Rows from block 6 of a small multi-label image tagger, named by matrix and row number. Rows with one number belong to one channel. Each number is 128 + 32 x the weight over its row's rms, rounded and kept within 0 to 255. All counts start at 0. Numbers have three digits each.
After each channel's rows are labels from the 100 images, of 14976, where the channel reaches its highest value: "strongest on" is what is common among them; "peak at" is the part of the image that holds the peak. Only what is clearly more common there than usual is listed. The data: histories of elementary cellular automata, time running down.
# convs1: grouped (4 groups) 3x3 conv (model.blocks.6.convs.1.weight, 224x56x3x3, each kernel summed), inputs within the group 0-55
# convs2: expand pointwise conv (model.blocks.6.convs.2.weight, 448x224x1x1, transposed), outputs 0-63

convs1.76:176100152090120161133114140134180136114095142151148169147175102178138164140160148154136120106113131157164133169208159123148150189156160145148117146155078206188093149145
convs2.76:170111132159185126146123176123125111106161143152099124121182090097085168184117090064128121166103123080139112194103132124142155150148145094051104120138080124148125098142136133127123177102094136
strongest on: large cells; 010 turns on
peak at: bottom left

convs1.48:126157108126151136143096138155099092098155099230137139128121137094134111089146124112182140160201151176095100152135113108119114148203110169119048146153140109092132145092
convs2.48:143104067129199148029099101132146134120125134120127132101080147045119105101115095145148120149133187129127093092123148099124142153119120167125112158106128092149077100141109151065133106117114145
strongest on: large cells; 010 turns on
peak at: bottom left

convs1.7:115078125082105154102149080074101138108156084112101128129111102192118182106103113124073104109149124169144062076099089117105163079126104106154113164120159130147104074178
convs2.7:161090118156109155128161111140179129131109132133136158101146088119155177120118107184128152123120162170108129120155208139130076194139093185159180113080109175116135095142151175143131142106095068
strongest on: 101 turns on
peak at: top left; top centre

convs1.80:109084082135137106138100144084111117067143121098103112142035031121088135111129126084102152059090137125162100128154133137104117188130116122133114107134112141136193154135
convs2.80:120134133131069177114122097132128116150090123150115171091184107126109114140144160178119136120138152141126128139139128203096108106097119110130140136138162080152174148118142119025107115209146127
strongest on: large cells; 010 turns on
peak at: bottom left; bottom centre

convs1.143:088164142109147085098126125143171071106153116134137132166118157131147171046160145112177154158163126129161157135221108112137189117115121160107117112171162120154117193154
convs2.143:068150093091126141066086139107094090113152159174051144160174112133092061130102173182080161117136144096122128147131161139134151067109078086153091122106113062148105153155105095070071104126102147
strongest on: large cells; 010 turns on
peak at: bottom left

convs1.181:131151148108156114016174158106109073146116107146168140153093098129144106112226083105129115130127106136085180179117134160154148100128072119126119115118106110142126140096
convs2.181:147117140153134124068101134103100118152127137151070133109129110173124126131113133144092125115161152132110138106180079093104139078152100199139092115171154171180150129115173058087151195126102132
strongest on: large cells; 010 turns on
peak at: middle left

convs1.36:093082094087179123114158112098170073105094117110142159087099166155068130098131094163132121102113079113122151087091148044094133102125102147094130122085102115136159156072
convs2.36:107047136116176153095051158119165146102146127127160095104102156071106078108093151147129102125138144198171126067091142199098111155107124147195107145190097147149126094080121135166079149096138124
strongest on: large cells
peak at: top left

convs1.52:150183162138152115121135151133108118099137157146068142118242123137179128153110125132133132151137132135165053090126114083195144173167159124126118140142095131095160179097
convs2.52:148112109133135096087117163090102118130109110199090088104125143091134121078118152124149097135061094113107126069154135175081093138062122130079095162116100152154119141145108137099142142186187078
strongest on: large cells; 010 turns on
peak at: bottom left

convs1.183:160085141147189068137118177067179169138152091145135161141107134104114120153074091119142104145103136089170184114119127109166207121136117137159119108079126125192150103116
convs2.183:129151077100156119112068050139164137112149116159086093135125159100086078167127143123123124109044171119147169120164132142137056135122148121098119062063103171144106133199077125087113099159090094
strongest on: large cells; 010 turns on
peak at: bottom left

convs1.45:106147164113151148116104134151093103145096109119200156092063111128094173080132106177118077163177115117072091149092109144081091077132122119174106131135061156099111121116
convs2.45:111078124105157099078148126162117142155134105155134116126133162116133133135122109094134116164131179111187079141152080059113132167103133094145167174165112106132082111125160119138165130154075134
strongest on: 101 turns on
peak at: top right; top centre

convs1.16:045090119111162132135173138114117104106079117071109106075092094171054097130121137078092110119167095145132088095084149133100094137118112162150164151128124123118133082072
convs2.16:126068111027168159124158114078141133125142094199190124133163090092168158155109134149150155124155148091184094132115111120089099152111139088144122124150093112081115123147148110116150120102030151
strongest on: 101 turns on
peak at: top left; top centre

convs1.55:071127150117105071113108096078132093071094155113123159160094136156140133105100119103120127082102081110102119082055158099140113129148089144177115130150178077189110144076
convs2.55:077072126180195148090118116177235101147091130147165132086095094117163116088128104109182153153135141127169104133146108151111111128115146059185112115142129103081166109148111151189135095159094111
strongest on: 101 turns on
peak at: top left

convs1.217:144046156124134077137115041083091178129109129070155147149127140080080122136085149104080113131141168144066110129143098167061129139143150149123166117135097137117125134116
convs2.217:144153160165166147137144125195108105109138188103128146092126117121171213143169142083159184133097143161175106117168154156140140115132088009205124094161154156081133116087165095160116078131128100
strongest on: 011 turns on; large cells
peak at: top left

convs1.33:120130115085123143096115077136133084146119117126174131112115137124072183103116076190154082181159071080085100122104073101088092090100123149156104129138085149113092100085
convs2.33:132138162138162229082115138142157158097085096104131091093145125087154161123187111152179201140173113123220131112115129131112114129162186093139129125127093184169110150103144149161158099124117127
strongest on: 101 turns on
peak at: top centre; top right

convs1.107:141171108117125117113115131056096116080099109143146136166100106080145147096127160133127139020109098085106118119115168139080102174103077129105058111139091167127124129088
convs2.107:112162143176141163129182125107162133157102098187135146151142138115154141097146052151168144130139133118185114181092156071120070184135119106138144159097095144143061079155180146137157157119113162
strongest on: 011 turns on; large cells
peak at: top left; top centre

convs1.99:148130141122148175126102206116182133122099130124123188167162139122187170147135121132153120104123150171143141131180145146141130177200133150143108164159100146200051138151
convs2.99:158090168134134091126115133124137101108095136104119069137119137124147090176119075110097094147159155186143123115098198155168092169120155184094089115197152151133140120121143105118094117148111096
strongest on: large cells; 010 turns on
peak at: bottom left

convs1.195:120101154122159079096116127112135074135112110158090172120146073136146088153107115141146094094057162111115113128187136152128058094076193137154121079166127096143149076098
convs2.195:141108112057108119155121080194125087142170149116119140102110103109143057160183174065131129138132100106148125136167044164107139118141175119097146143224202170088213107135126119144152094130106117
strongest on: 011 turns on; large cells
peak at: top centre; top right

convs1.73:158106161106149173103110164144150145150094157123122168141151167173165146138144108189171139116137156163168137123182150121136170183177139173125089133159115193204081146130
convs2.73:095124139171088066102064137123121093126149128151099090085101113175060127083121155105131077095101100106116108137093188160145145127085098159085050095138098126129050102105138197104145112164139139
strongest on: large cells; 010 turns on
peak at: bottom left; bottom right

convs1.126:180120140135115084054110109133095108125118129129101075104103133069163153078155156136128140133112128095109107116116071084112105122129126144057049121109119132087087048127
convs2.126:184115112145144190100134140110095177179085101170121112139125105132143152082113146104195114174117176163143139091118143192095144127124127100103080160167122148171131141119098074150178118062139127
strongest on: large cells; 010 turns on
peak at: bottom left